A small spectrogram enhancement model, trained from scratch.
Model: 5.25M parameters, log mel input, arch unet, norm groupnorm, activation silu.
Training: soap at rate 0.0022, 9500 steps.
Rows from block 9, named by matrix and row number. Each number is 500 + 50 x the weight over its row's rms, rounded and kept within 0 to 999. All counts start at 0. Numbers have three digits each. After the name is the row's rms in percent of the matrix's.
# conv: 3x3 conv (model.decb.0.1.conv.weight, 192x192x3x3, standardized in use), inputs 55-65, a 3x3 kernel for each
conv.59 098:510510472483496535511492493475494494512512418469584505445419507551501482460547531418549489441515480479492447488402513549537494548593530518475417495499538575472512432490496524452485574549417459502423515462557517530458507521516499533467504531487552602501522414511481528522471533544465500470493450445
conv.60 118:491495524479510519529480529504539462532489509490520519503487393488535517520529529442493533486482497493487507471489464497484466449420500514488469483476479506476519453416516514470533553514544538474484471538531490495458465502534489474455501479510511563490521437489473524450548459493531498507503487498
conv.61 112:469466486488459478498490527484552464532522499555540506529543477514467591473466475475509472522445546458522520448460505499454503470517544453503517417479483519479507513533450527549517495484451527538518465506514508437550476475450488560525527544513489526482514550498527548521517581488446539503554480482
conv.62 104:552476561483530494528511498535545522495500494503425485479463567548522491503496473527448429459476426540520486494455510586448488476458604491465551509578501549459531424541586482457423481493464484586546534455481504556577510451402470477479459577491529546463504486495559577538496490450458449479538443480
conv.63 106:479498477458505517511480522557462453536402552489626464508449482508562573536523527469494590478517551560527492574451504493557506496447505498501543522526585533449509512457493538505499453533505490453508595507536451520540539439527436435475461493543566475514485506500496462507522469522440483456541473517
conv.64 090:539507513526545490524424485487490479468521508539500522533458474460525480470518512566537576500536399543467478482527467481471489511532494604519635498574597514494516524515527497482488498484473531557503504507538498470528509504542571531543485577466448472463519543467417457476511498480536467479488440508
conv.65 105:500483454493513541503562455537572509512524538491514566531488462500494580487459487431472583566468462488458488505537474513547547483518547518480490543480436472502582504505514452494531449443466475514538480569536539504451474529486442500558522519559518479443502524452519510559527506461505496512494461530
conv.66 084:458531464526492526537496483502504447505509484564478504472526560482489524427486562579502472407490481473432470452507507483549566492495506511520508476430490467526478575578546566467481491495456471453415500488484500420476494463470518488524494512471578468493520507517461556490575461409570491476492510497
conv.67 116:474506460494466449479537511517499501507476498512493481547520560576546497473467473502487547509508527528460524519491501485534498558548458549526467548514512430463443481577510492551508517532546532461491530502505436500521534507449476498560510518530473497504512551491513497592510502505539507508506513416
conv.68 098:495516450541506486457522518422509504502509457470477493496514567454511541475529526491444454418461473417538513491456548566469504616496441449481447451487514467480498501551416537442531588534549544527461478524530463509563488473479466484479442499492504443474495524519466476513449510419502500522451473546
conv.69 118:534492528500485503469498532462471432504534446523477490465524508563465536469509467546488508537511567476510472486575523500459472505476521507511476478525541490491456510533528527547454517457500535552462554527530431516501436473472551480464500508530532490492508454487505550500518467498494498537470486570
conv.70 100:513534590515470490451497492572532516526508500467517568526458482609509507460549520483486508525558462531446459502497514543468469502434468558518444477527540531567459559469521422471526538455485435459525496548518480536544461494461461546547548500480495512474494526553491453489512550436480515487473478559
conv.71 090:473493481526531470497536407497498554518482555481405505476435564523516447525477454510498569488493509568515488529415475510537500528499509490506450515536483456529504507519514496451527499518468414506472456465527480495546482525544476483595536523511467539576496512492456468503548451509476386505503437540
conv.72 090:518459538496534527499454482553494523492572553557515511450515446525455484403538519479591461521497538537552414487508533435507434538500514520456515508584523507492563470485479507536466468530460504479461509495516452435528537435459566455535493466479509583614559503513525615556466459416470450470517553518
conv.73 103:523427504509519503486470510511534480496533469484506469520522502530480495520576463648514483534531456515490503495512518460515535452464531546460538490535450533513515551525509545490556516501534446459429482526486531507526590480534467496537489570428545486538506476416468508527470482402519390383500509577
conv.74 102:553510505494496486451443485465499488519524556475583524493467483533469550479475465436490499457451487484475488511522456424469491499466501522535479534533536479461476482527540508515484502469461435397554539544523558508490450485466484505533505508469508567557469497542468497486531460525561500511449503502
conv.75 123:502488500510512519484504483522525513485519503493492526466513457508461530473543471482520508587516499483581491525474519547470529495497479552483471539507505461473622499481506490453511492466571509523511436455485450490442533505531465495511502510489542566448501527523505514502521505439496459486524525485
conv.76 104:513510475583450537542463454512542511457468461512537494513486448488558505549498590521547547568422520474353518513464484517568472515584469506519475510570516421428463565543419497592556484410521472494509515512495481501561486475398484472491532552505462503551519548484513415524531388493513432498537509510
conv.77 088:517543502531542440517504547517481582507543490494478464503514461482536440466466444533547525502489455473529519507566497467532518508541514454536555471435502472448557531471472477524560463468441549503474503484537504548544524530528503436501475563493456460479509564509424467496515523546506441470453467491
conv.78 115:538478474465512411506459501527522510518505525450540490470477499508462484523562495468462480522487499454582514492454536567495505542508486512480451479477553469471506464486543440459441580551525541517439474459521480491582516575553461581518515550430453482497562539518467509489558522497539502506531506502
conv.79 130:500458531492510519506446536471503551525495561507505535519503550492498465537490504532446465486461495480544526508468536434508493473509528481455512550504469549559506459449492491487457502489505448500544515488557498504473577531488487475490508463480489487483507487524505518487514534526513525536488530524
conv.80 102:476504479484502511489520468518519471488480392430503484500470498490487472469574480454508454506485486536463556481447483568504545437526551434470574517484497573520526534491496514522503522523493521495508479509457499547537459541468525490488462527505495529555416487518525492425569477414448481503459488483
conv.81 103:471542557565476516491509502454569537520503496530520495534636501541527566570449553586545520542428496508486507492562573422501443441515509437370416536468552520493482524577508485536555515482519551514461532442537476439539488447522449537455488503482511526537507517501471505472531512445525471506425505402
conv.82 112:504502519480519497530493512481535503508494496542525502558503445510512424520489433529453475444517541574496509502519497532527424573551472457444479553420514550518521548554496580513479487528459550455517478435475519513482521491520511438495515466492495447505496461504465494506420411488432425485482521489
conv.83 124:512465500500546532521480519513519495525512477480471498499581518521447441543508525449518483544511498495522541510543483486496468484507478467507543488459529522566448484514520549475536473511484449517516572525505580426486516522511554468526528534533486484511448519508539469489475482457501454490436482554
conv.84 096:465479446473498462457468452497497543507540515498551568480474520454490443490517528560553599390501487478501494480515505499495563538467461397464486495423472524492564594628543439478468498480513488493482477508467491497518526546506523472504537542522511511470452512482522534528518561478508543512478412451
conv.85 095:541538543495509491415453473490501503493506443437470436497517552533541546529500445478441510444406494492541473487489515475534447487509547505455616533457453472427493465441587541519468491504473469552508464490490399449530525547576554518464456501491443465469590486559516492589528552512505479457455535548
conv.86 084:426583514534606535590586554462506512493529486513561455396495505487686533499594518487414493517559590409518589484569480523509525566534510504554445495562557509565479521449423410463427417557558519524495548519507508493442527583497460581553558537538485476478521457384563534579547458402486453477512519476
conv.87 108:464547515489487492497475550533428537521526527539484439517469477492540496483517515506450538403530462519472517604400473441446438495497416526535498614598490595451518558505610467475454464528577579474504474594497512520527570480481488488557467527499561508468508548468539472479478561502542509488472463444
conv.88 108:485485536478460468431487457512545521438540526537471514424501465525451482427514535464487446530598458519527436537538496477547471529449547494424443459563443556471459491536436503489451481495526521481462443445527515524488523525496512520499471496450535448543437503480547597507506462540495453516463518522
conv.89 091:471453440529536451512467474460459527460425475481452471500468472512459454512564487527548433499528468484500455471532519450510543425492543430568512486553512505475502512449549510470515582539517510466447542521516558572653442457560485488528488524484478547522537560553481491515457492485503438563525425490
conv.90 094:458511527541472482409487442501574500454522479532523522465451518474502496525478486454466491533523512501464531455498491549485531500461524470506484524493515511535494485542549519519508558505507478475559481484498601472471549563455533516543440482512509544475483507533556514476484528429474482525477538499
conv.91 107:557461503524575444485430471500426520438479518495459527405592477495562512505572582512411499460543538487481535435579515512548427455475549490514389565518531448547466527570523456551483523533517480523444539485544562466523477482540507483502483495460452410522465527527489505521522479510506543472507466479
conv.92 101:496509501470499483511524486482461462456430482519467479496466429509531515527506513515518532518473483433469458505460504540542490552502467535487503443510559504527494620555615574585570520491511482494497492540527460516517511552517499541534528462471390390396438495434455463456463477567488486535539505521
conv.93 117:485529507520517498545484556507557536482494496518583585497465454551490513539487527504533471458525502459454488567466484500519438490557449505484466466459555554554498454531536507471602486447487461474507519520539498538512518444448536511529525481483477533537527474514463496469532459526508501466606477538
conv.94 113:479502483486516482511539556524498426520433544509541472541570546470540513501493491511524458528535407555536498501498519542523439514564479485483540437539524547552498486531475465481571528477516519522563554555573551447481475497503456468536475540522483530508521484458478556512543481453468514471491456489
conv.95 097:509427455536474479515428526504608442448507489438503511461485434463595527521473488485493509452526487532489519452480561568540569501551575536484494486524461535487562416467448486539483482452479425478517518547540518457488481498511529526540456519490542493537462545432470444485440530522440510512517544485
conv.96 079:535533524536518575528499493583527526592587448583502494467474575551527492457497499494519590510564550445455492472490461504502491503486479447462482434468466495507462521454536587484573531529420503505512514553523492526482504529551489542488528561507539507509544522526482531543534419514454402526597568500
conv.97 096:468510523492485462506450499505479485503554493470496492444415505467505515493523431527489452463535552572546519483574474482482461546485476448525475543429459483537476481503467522473487535506464501491481526500546530507524539493490487517536501542488581507486500497503497454500504429461545517476501493487
conv.98 058:593643656614538574480523507485488464506509544563568560459538551473542510561563546490500496487463501495485478517558578479506504494549582507550490491511488416486513496534523477435396538498543583526458543494445555549499537500585484506543562553546557505517540561510573571549481544545471489443502491475
conv.99 100:455483503490547490542474545452471470459456526433489483490458541442523474542484573477396458504452501469514435467507553498482481597501531423409450507565488625519466508553537642522656475496440559539638520597531485427519557487554502554533517484494481469544497455416514513442559534483505516521388413537
conv.100 093:436456433501449500501584546531474525487506518492522439535493537438465578482457434479459498443537510487459431460440438523500558530482520491536503345435431483462492490529453429549542473433573529475509500502545477571485470481441511526464493502475396506473504503440459536564502501449463570490482471537
conv.101 104:514451434581462457452501516492513487453537563509500475474524596448512483496492468481395422486400436526488427476495554504492516522498508573493538530465432529392548496513480607454539460452470410429488535481479503452530489488442453477560497536520489530520476510498470543518459539445470506503499532481
conv.102 103:517456417461524471449480422502504469487442475503510465447479519508460522531461453411439527534378544437496557478493530526546454472460503469480468532485505461430354455525490574589527440475466428492419496468457488566562544530558479444503441495493538538500539482490504497532512519525505541474547536494
conv.103 109:542561482495495573492481461537496454524513526544517517592412477507503456491525427541577514474502510504442539533515518415447482449469478445441520520468458560442544555458499519509504529510457529570520472517559468470508517502483476454420479467450495469468434421580505529490537472467464468549511441547
conv.104 078:577519513499453439507535535488508422541492424472415483542647474513493545542590563550479513540500575574510524541460521466453567522505604640506455546528562619545507519463397546448325515504450501552513477533446534526436505548458555554472551482419597497482534444600504612493448522526523491431483468435
conv.105 089:425460435501563480613631647476521498513512498526504528492452417441493506565547564507483484533509562561503520522515531478519561449513555520500530528561518456449378476516456525439467559497510510500449497526498460512555556466476557473477575583519466502418456489515537500495427450500463480526438510469
conv.106 112:454546473494464548490486473531564531454524454538509447510512492493511480500467512516505499454380606532527495456509595482500437516480501536483520558437528446616477512462518447506485495518545526588487552445473467548458564561469481588490601504531540561498510510518520484463548544466541459464495490537
conv.107 094:561414537519486505564528484480537460430505509470456516441598421485517514494438522488451499577509539477520522563384435450432456474466431507425449572496462481508458574427461522513443477465528446552489503539508509511539442539518487492491469467467497480485495546487425493467491476541527508481525538469
conv.108 106:502469606530548452434414464524555533479510538526538576472544477459516450585522506474487483527520408536524541507470482480509468446444481589500525541543542537470557551561516421581537487506524512458490501522511605564401494526529490583465484482488409494486528452523466514507536546441577487481564420516
conv.109 105:480501472462466474464443492511503472539487506495527514502526529526436421519537500460487495513432496472433478492520482508500461551507483545480470502488512602480494495496511511523523480511484473525489446461438499515529482483492505474520519476550516500490461464436526464535522517502530503498503589568
conv.110 104:502488474483484526482479506479524476464475476479568431528573569514486496526527525461543474450494462438508530470549456512476518462540562497510502495444437480537467469581551469466506461473417583567550481492435440490496572547485490436468447465489476449496470479533533551471557459489501505545429499562
conv.111 101:453449470517526502488500508511609559468583521543500558379423455551523463471523544503449561476500543516571533503501463498461508529509513524494453561508603429499479511547368503534510569555576453476481488462449522553515497541508454524487538512483496691626508333396466527581504438400508539493509533510
conv.112 093:505496512521466491419513500450468510430515565465516480526484546533513478510501596525535641437577508571542455472500497445512503530533456493446418558532497515522501535568471474468510442431526481521533618495471524516539470561479520535458504468504473480495492485535571479451377500592474451466497407466
conv.113 103:530518599496485471505435483482457522461488636477541544449569444472568491407487585545540568433580447540469523490515452530495491522482583472551521499505536471477543574528495490508481464454507640548447418476519498486483464468434478507464510466521585549601404523482456487486496463543561477466504517453
conv.114 101:456525540525583476540515476481487534539558476549498517447435392478512582389512488525486490474389477501478426478462508474461536463541503610553504569563609564533480422538496488455504592489437542509520514499489489528515479504562487497539456443517467527525480520488518469513478444513388538539461471579
conv.115 097:546497542490502481452506501398505536469480498493548471528467497487562485547485553542454478556504391545568473495591481515527543471517512476586480578499498482513509505511464461469459538481470449481502500533530473611498494474488462560543461491515455486530516543506481485456518511526474527483420442452
conv.116 104:504484509448459452549486515469527551491477464490487442436488483502476488503469497494484463487543504465506519555499448540458452457511515528471527479440504529529464554481527422449553560481468522485453470449503549499459526517491502486496434476463566519473457552486525430453487479522522492476484504489
conv.117 101:513522455506504517488501472553556470568483467528502506430494571466549465484510456455448500545492432519471519479473541524527498509510520468504427528506508500461561504494444528526516465513468418564377576451574449567502519588510459535522519547520421442455511429374492445466494443463444425520559481528
conv.118 096:486436434472528475475504537465526491568481531446491472501494491494489513508494523451564489586492480527516436510495502503500454496498524547534453545502463491443494430438496511474423486469490509450511450450531476498552425503516475526516468452486588470480480523507485509481552455505465522509443494517
conv.119 064:439464476495487502452474467439490482487436515567465476464497442501527473497507487565525415539505468485488495479423447503504478470498499524554512468530564533512526504489483484472485457424483462492494513519500506518504462512510488473463503481471494488470448498515472483445462420545482479542489483486
conv.120 101:442484468513515523529519532479491512556430474462521509454453547530516491460469477445520458561519538538512486478486447465504577460506507536465452523508538524614473435440447465472425536529520556457513490447456454467566493513509538472487508566539493477511453475477457501470496456455461524511466530506
conv.121 104:492525482527451555519542521512483513468534465587494479390478462529451480542557545455509462467469524501521516573497464467473466526492484531392541482530456544440603439492527501464492515480480488542472473501584584492489479488573518468498506576547496552404499462473463457520548510518520473416456482504
conv.122 105:498562527500522546545514491540489510452451388454464501484487434524455419470481492446498485515519522480496481548509568480445419437428492453456503528526397603534551509521543587582533536517518508469463441432533488493522557486480522447500501521497504466473452452465485512477437497517547470442571542467
conv.123 105:502531545465482505476525444511511462504491501437485489465550436546399562563497550516441647458528461530511481522419495507446493497485529518546492574524477509496457480472486539488521466525517535478436427577522524512525514479599511579513461445514501540519406441457517449483537510452467572477482556535
conv.124 097:471444525504471499489519517584523522529526514460526564494517506514441523495476475488462540431518506462546430486476481468493494481560513478505491514530517531558525478466538535509487493514526521463376442486508487519476469548467501514499480524500404524458421505477501536506607547466464521528563504445
conv.125 081:527552539540456459502422503439475420474534510529533556465530489404517467506501483566508546505601524520624504576548501554514462512533514513471492512477469451554528447528486574436550461447452489449505543516528508569557397527538481447527434531499536507552456502568573602471555407403509483498486497495
conv.126 101:493454485499520536516494571499533517546510540489487489528535567531541543463452474544489532517509539489527537538513497508497569536452510417539499492498472488470450548452466572554511615578611502438546507537545558552540498517525515503547501561563519489504482460428419454553453437410450461431508508532
conv.127 103:518534591507480498473495483511483527443425567526537573481470585485540540539450526518492580488497477469471510528453532545479472514426510518431545488560541466533456446491410500492584514423543414483472574455487460434478483521570598471479506480540527570544475493520550434451486499467463493525453441515
conv.128 094:454479460530454410539480480499455484467544522457551460443415507485548540493477485448518534454474536424488488497443498528566455491533509492480413447500546503512572450487559488428404446429497400505546500448509485526442526544456446507509547516522506494459590571547486495502503508554485535475507483474
conv.129 106:503480550515516536514476499502462472407555453517508551543495552509494492519538542515465479535493540512509431521513446484485490457503455456462561507459506556492429493476457460490507543529451541540529599493491459542485446503481509517498513591526528550473493473516538449521489415431476540464515505451
conv.130 103:427578511533524487540492451506621446533473563469526549496482528455494499514497469507491539419529478530459518456538527443496469491465432498441428505498506568467555456406457478553504570438495470516484481545488589515482413513511517483495411562517563544527367481591493511461502506514516551510473487510
conv.131 101:493495506504568508527557546539475505580491508514516505512489506537471556457518500446523521561560479498443488551567484527506539511471512608466535495522549460494509526469492573568540420511479469510516542418492522512523563471489474473485544519509444427465572502478443497473516546391527501480456576489
conv.132 103:488568465502477496511516505513515545482539534494496506529428520535504551496545510379462405406435490521459462457438577552483486478512504467546437459494511534498561535496495499466561460467487570601609485436547509476483485502476519505464532514463495454453518513522481532462524476472507569463547475518
conv.133 102:458438507518500519485457498530472527477525460487493451545518456460521528525486533532577491528493502476487498492476464500525497539515437524481504440442552616507414458459474492492527522531573487514475533538467489493504455514500479529415489551499460506490550499487499509487530462465453435502510415507
conv.134 088:527518518501468479431504520513482489526461481518454459640566538494563577473497501509444505460474509437493496438473560474493509543519580552573564489454492474506487477521534475457430456425436528539499531547528489496539558553471614529533532502452458435455484440455562494484514512511394505502414515542
conv.135 080:553484469545534606507456525476417438475477547487484462502586530571502504520504485505408433452445474502479482494511455492493532570503535431513556552514490477427416437501465435468470564518450505509460481485446499441460525454508517463520589508512567474532542569567490454529453442456605534463524437510
conv.136 107:483475497576402448489496558516547543472496424446536530583538469450559426525509512507588494489443412515489463495563455615436472529493557537435525463433448480509493438495468487443489468568531540414476491487439507479465497544506581505584551556467445471544481472511532540561516482534521492496509451496
conv.137 104:494485459455443446509502489567519535501500545520438503417500488551562501549522436431553477470462475525485542529459529512498520530453503444514527592529472544513440511492510524510497476476470451477520495481486523504474500509534389459525480511513515449507542473479385459482509596573545530474531500504
conv.138 104:510514495495500465514524528489561501604529430495517560527504547521487505490456451497362505476570521457513504478507459525479490509571529510545474540481478459463511481552498521463484546552493493498477466489512545518505531517573436480540568486500465423536504541480501478486420481521535413434556444434
conv.139 109:502506505494518509556533515460544479475563459575521491493489455420419478501498505517496519447459532519512487516531481535476481479492488460505510580459507559486535501468437500450474531466477474458487442540542439517531433393486561499586448547519536570550520593598503506418472522532490476443543473523
conv.140 101:483459447547501534538511527547512541528469501501514511491477525516525437516484531461515495453468506491490458506511501473511479480493496491497551505487529559630571430431494461406457497466529457450551559505559575473447478556503464454457471540568520500511462551492467422518528484494480557461541560558
conv.141 103:493515524587510491526495496476542592447507538493441445433536540474465379482516528485508496526448502450513496488430450508500447560512507495431442476403460511525540523488467536489555513562514508453486482486447510510562516545493529608557516519557551465496561540524420525590475434602489509485462489555
conv.142 105:442492501553501502523541518478569517510470512547496494491500430545501497500509531519468445565424515529449498526536494481492529471508460521483434570541462477531506486530485479491551488501456480503526491562495445460484483418457424479500527440492474493511544531524516530566450536526528470502499547501
conv.143 096:517516566475422512483538503558540493527495477543465473504627573494469437594498512440518533529519511527527594519534595472523504486489473579486433426497496549519541512655552580574596525436434489518488528486509478478486579531516470539545492500470561533449488455552458517477533471470508400427497528465
conv.144 107:471515443530531542470514466531469494498531486558509458528492482486508474399502505471432448535520552551602562522471463449542439488472530508471467601452487505500519501498440488461495531549560531462506513478538486534462489462498485486499519457551471508451516459507501527557477512458511506549485491518
conv.145 102:561526532498581472555517555480505493567496477522484550496559422539493608583460466509403539516524501552494461537537423522453569518484489483529475529557517469616484534494564455494467486534489471468492449450492534534506417503565503429498507476451493428530464612402435491492469489442469490545543481464
conv.146 107:449561534484548546551450505491509538520465512499537500470451410460569517489393531328478575580527455530449540540524559446450494437486487531443494318440487534534434476547475486564518521450503532492549444581586452457513480525541455470459468411503516459518559519509473411426512441530496469518505538509
conv.147 099:461397450470505467505476484506551516510505489518534458446508615489494490519448545504490540501527464486483444482528565529493584482499553478504444477451475463541474474459497504536523481492492484449468486519531531478496463500504477465536474515473570510582608574550488528459487481477441517447476529563
conv.148 094:533528482422465530557538563474495426523487530476514453586496457398547487499551556586543517534467399502477443490590433530485531531492472525473636508455423570520551514466509494525496437498457531400571462523552526483415453487502540482386461511521483517487585497477474447506559478520504538413421531575
conv.149 099:403555498569555532465496476556469472418505446527463450473456519552602556465462528463554468529455558508538482503453497490457410527571523500509489571575653463377500491493536601565554477522439423497480513504481495488505413487569631509373585537518451469502529506444467424443517490487573516496530522490
conv.150 093:527497521501522482581532549511474455467562514502496453498539538520616517571523526565536512499476504470456474545515512556542484551487470490511481566460398486515504539464522577466539637479540487490446447367462477445511519497497457466549480472480467513438519502488523467525492477469414526449490506414
conv.151 090:515545534474531501500469498471524508583479481489510538544533537500452565416514497522510489471489505530548415487516638476527480498426535467460435513488599421424476577544577575578500514493522511508405517470504518447550511452505546447436514496476426472478466464526477492489467559519516525520510593497
conv.152 100:501462587451436512404395448498451462504490497555528525488432462518518525472458458523494496545579481545559499443502501496480454519454457479558480526550493417433420515500556380419424589501567494452403498430526483520522464481416488522508561469505489484470550526487490493456471508504563474487460411430
conv.153 092:509480564483478473481542469516516485492431507519450533556485571487492551450482483491540554497415563533566501466502467498445530527565426433491552390503523537445528559533482466573510557435451443532522453465541512423542488554546548586551482511537554562619489478503399491501513531561552536526500536486
conv.154 110:480504552496473510505607445473528494593554529456466558496453362500480533479594539511532545496490490468445493436527512510433516496508496455536371439558567472542521484384491545515468423505506452563451529480471422528494544496495394457488519473502569516573512554447493458474444440504477492496519493458
conv.155 095:466543466525466502564559566557468452440453495498516383451568546483512497459539559544494409491493481504490470515464449588492461526570488578592468463506478555484515533463372501473565525526504492508549473457445494453515517479605505464567465485536501501571511491422562476522351431485450444429477406438
conv.156 100:488509538487436481497529517458486556445543507540473515502532523511450604470495672436406455449430498497503571513500420470469495473465528438501530558490555502543483493477435470467549461564499440582460522477544578499421456509494507548464501386516596529563473501551515565495467582475527522455536501499
conv.157 091:485625561434515449464498551595578555559562496602511451455626541479556502457530480561593634488504501539455472546543579528523518467449541467576445512515523488523456508531451431532519419590537502491473494545479457522530487511553567557532481572474501572490569473511492565484530521467426586528435574573
conv.158 099:498557494518494540475509528491457482524506493500570546596483508537509508497508463476511416446429492472439500481508545537500479522539560516526344471407452448429481449458470522473509467477398509470546489547491523469446500408522388487532510443525556565491451529457547464514499489411516523472477492517
conv.159 089:466555503448488386489486466489472536482463470483515443541463511486483526440536500493468450488501439517499501518502499489575445464595502387536541440431455551472482478434565537535534507488432459556557584472464495575478507443487590427494522526455457538423541501558516388572440471511575504603537484501
conv.160 107:503474540559434459553501500466501511473528474522479522506490586522561528570528420553543485468481595533516470521473504446521535422533528415453363479577528594480456523485446480516551551495516485508557430539580517480484447505461492453530473469454420548588486563527537432492481450495475529521494425413
conv.161 082:492463497510456409494473510470492499524515469543503484578512468447430480470498419510493447552440446513442410457503552535463479526428538493523474521502460572548521525522564497486468546541512481488474545533494540518580498467531502474525537437524431473483465527460527549537463511515497491491573481557
conv.162 092:547476471514449461512481525419550477565445563508461409416501495442500578552577509497439511450574448545440457537511461508460462515485456465541563552530547585522586472450444433469637479485538515499489476520568457481523531544492530516479482488478590565543473535559505527475467414470480480536434489512
conv.163 079:479468466495503531495473437440489485474448496487397503469525476453449460465425430494454477494525502470438525504476461495487448497511483484439466536495539520541519580615563591464559596520517485465468469444453520472489499476498502467491495484435501441458432460498488454520488443506442435495497524489
conv.164 106:502416542428509406528437528498494490542526478534544447524543504527409533549545472537546556529508531583422458452501526459470528462501488487456472517543453488453513570440515479529507487452466541443496489483569472476508516502541497611510516538468560465404476506475494453477508461448485561506477496561
conv.165 105:505547537506534464506487544537462458511423532511475438502521445543478544507555495503533415462524438541511498416527472543516531489600434449579440497543496546456541468525479531422539483547526564509518447515487426500460502553519532526498491499483482419610488514421503510493497503526566424461529504468
conv.166 092:542453506509477530489504480500525497486518524481491514492498480540538547505532522482488529477487504461462519483462457510444463541526472428464460512515494556486437440471503496472469449491469498487433457487531416439542495561514563498501479565581491517496454485501434467488440523493494457515515506443
conv.167 106:506441555538509464563496547421527516504504528439536457511500544439506509481503456492439480466557499466451401520513415510517506482511539523432528526381446495563509491540509524511494546514465507515537534497528622510444475492509483427522465436482453528493474459523491491561506482505492509502511471520
conv.168 098:492483473522549529601556566542535562516554509458615521437454510463489501506501582487510493517493487410513449506474508470509510518492486440463455470478536370476446552534589415444523526533488472483464505512476512480478481471445530505547419452451526507503481494527474494503534499465485495487507529566
conv.169 087:510482466442441483608574530496492476484454499501514520508554608481524553485488549481538544535517480486439529529461476441433463484467433456501544540498583511500515539542450461511612496510558485531465464534510532525530525509592433444482487473516520474489492488546445532560461472547453510513481476514
conv.170 091:463539559485458492497502499508504490540463500456512550491472525503513520521485474457495506386503478527429489532515502478478460485509550518508590610536494468440450467505476459495572404415508550589487579369540433497503512497481413499524485461464420524487476485494448524482504486500461524488537455561
conv.171 056:539561546499569614461477497540459472538496462523428418536548580475571489496607543535586534490512480492490507503548571484495543509499536460550563475481434474523507518471470524583490605601601541509512602551473558551514564497546490496529517547522498545505520466471505515531478527507475584546536605544
conv.172 093:535576561555522479457537539529471462563497464588527481490448480446520496475618478515478462497468541435538482464517556513523495494535461508551619479478462467458474491527480577512545425523494524466485552478452506538458534541453398524532458506520514532509509536526504492508576448606497514445501460458
conv.173 091:525553510541493539497482555485494516464456527463452492545527562535468534472549510541481496509441449561511445547478551477521560488467525552454388531473434426471449474570510551479508483454458492485530512395507522445506505441458531502468554380435480479461428479463450504510520502562520488464482478547
conv.174 078:472487499442416411454493579514464454477472467583460466446428464462489497483484449500499575440443470445508480440505456511517454525526565450463433397494497472416542500502495505444591461518522420506523548520509511575572457506448529564535483571449548520580545579598528507547454456472517466436440479486
conv.175 092:507516499517505479542512574448443460521524516508508456488496474521555492528469598512528507500507424451445541447532433541553471475493514484508606464485524480505475364390427440486446540524509469443481433469415526575514444544474480462489511469414563632635452511446557554507578444499429474478519459479
conv.176 093:575524537454512514475572475523516534524482525482530514452495515483436496467417521506530491529495480471475482471505514504429488458465488537439413503460493516484499474497499489526514495491483482400458500413465506492501546523540519501618489465505382485463580479435533502450450492499506402554498528511
conv.177 096:497509503541561559528497500450504522503501546548484471453514526447470454461450496486476455446490486530484513467468497573467513557498468506590544486502538559514447522516474506430473451493540484519552505467525488514471464512495513499493514535524516515480417493517461541560513525525496480443512462529
conv.178 104:480488570465504537470443511499495536466489486531443460545575497499501309505452597630506462546503592419537518537452510549567465554475505500494480451452398378542442504484550475492528557531569483501519404475510410605543503480507501494464529579546502471465543504493401566470544415538540494431503477479
conv.179 097:506483506512538537509479508408499496561454521452545411483486538376444540460493497465456465443502459450502566475554483522542553477472494509458519587521533403455553443572470477496530438495491539572437544476502459454568540569529514556441524499506520461561577501531373498438558444510451518476410496529
conv.180 092:512499481490453455533490455526499506460538545495444528516458505545517454547539480454517544579452515381563501383511426506437492523555497533532441544589541521418569523455462493523554460425490540556483502571464572513540499457561531496535520549433563521524532508500521519453416472420532462535499494491
conv.181 096:428458453533491544474494482495487488554453499553563499614518508486579517498519510446534432583485560439431523492536473491615501496424540490453565453501534505470535509469486461414551461521457554510445443435498488508502556524511503490473469455489504559478535577480495439499573500485484454451458431552
conv.182 099:500467481506420445467545556491465461525505455565440571493415482570453422456511422520427498507544431420547478459541544474494494518462557476497475476435447452559487503540552499511493508481509458510559454465466522452478516501442542542548551442409562494494420490564514552549505442465523592495582555542
conv.183 104:456544484521433455480479476463488476447567463563550468469449500523459386514442503471500566465520419505462488509486454534470576519456560461411512566376493494496424504479463484518499543573485478459455502481425468551399526473482492498523374422491555584575475447530508467481602455461534497510469496543
conv.184 105:507581498451531545529519449517498573538489508441567514477520516567537542555525598533483439517518382501490445493466467515550539539465479535515526490525496452449504463463546506554460481484440492447534482534488514498508433464448437533454443512573447532432562476464495464534501493478483402513516535458
conv.185 058:527547622455445480540545570545441469541506525502417491537575517559529512574467450511491493435410414504480454507483464458471470537498460466481506479479453555494498498524524494476587437422519511488518518487516469454509499503552512395477587469519481507500541493489464435492512410416552452498562467464
conv.186 075:491482480406496487499493510439490461530437396402356454566593534539531509514547538477466454433499436433473376544464486503472473521477462504543511484522496516545486557526496481478478475589480506474444471456465523478473472456419543464460577552533535496505497452461564532498484496496468453446583491478
conv.187 093:515502467552454486569538577534601474545462492550476512467565455398548554342492546462505490460556488508532529524494465453509482518496520574475537495518417466391535520523534555568499486542529462462510502559508501530489475533527502516456427519491440464458456467515497491507578559466470455513526445521
conv.188 093:548444479522562423527484582525534494445498507524438505481513498399472508446542427498426474492428485556493414529437450566445453546488478544480422550524524488511489515465523440505470423440534493478461506531474515548482468460543493501520479574537623510509461541596445322379559502489454446548499457458
conv.189 078:464463519467479503529522499559514455481538474443512526438463481470528501492463508417518455521579525536510450523483535455540497479497408445533499507502546484543463554528508485493499434443450503461519490505530537458454483432439509477497459460488442473491480507481477474463524597517543522461539533557
conv.190 082:529528522501561533521431507499443366490468464496438380444613517580595583523620512525430531457481488528501508507512496560516523467465412551568467544527505445493483473486495528492405501476533490497449517482531504485552472492521514481523648583487492482487498492483494493534478520472541542556470517552
conv.191 104:500508476505492513479465529520591517530565575524482518521454523545588619531484562525453495521406466453537473525410491508511421424442519508441492529476513503514514524478448568429572471531458488436477475522478418576484558486503511521480427534520486506566491466474454478443564495502540520495467441467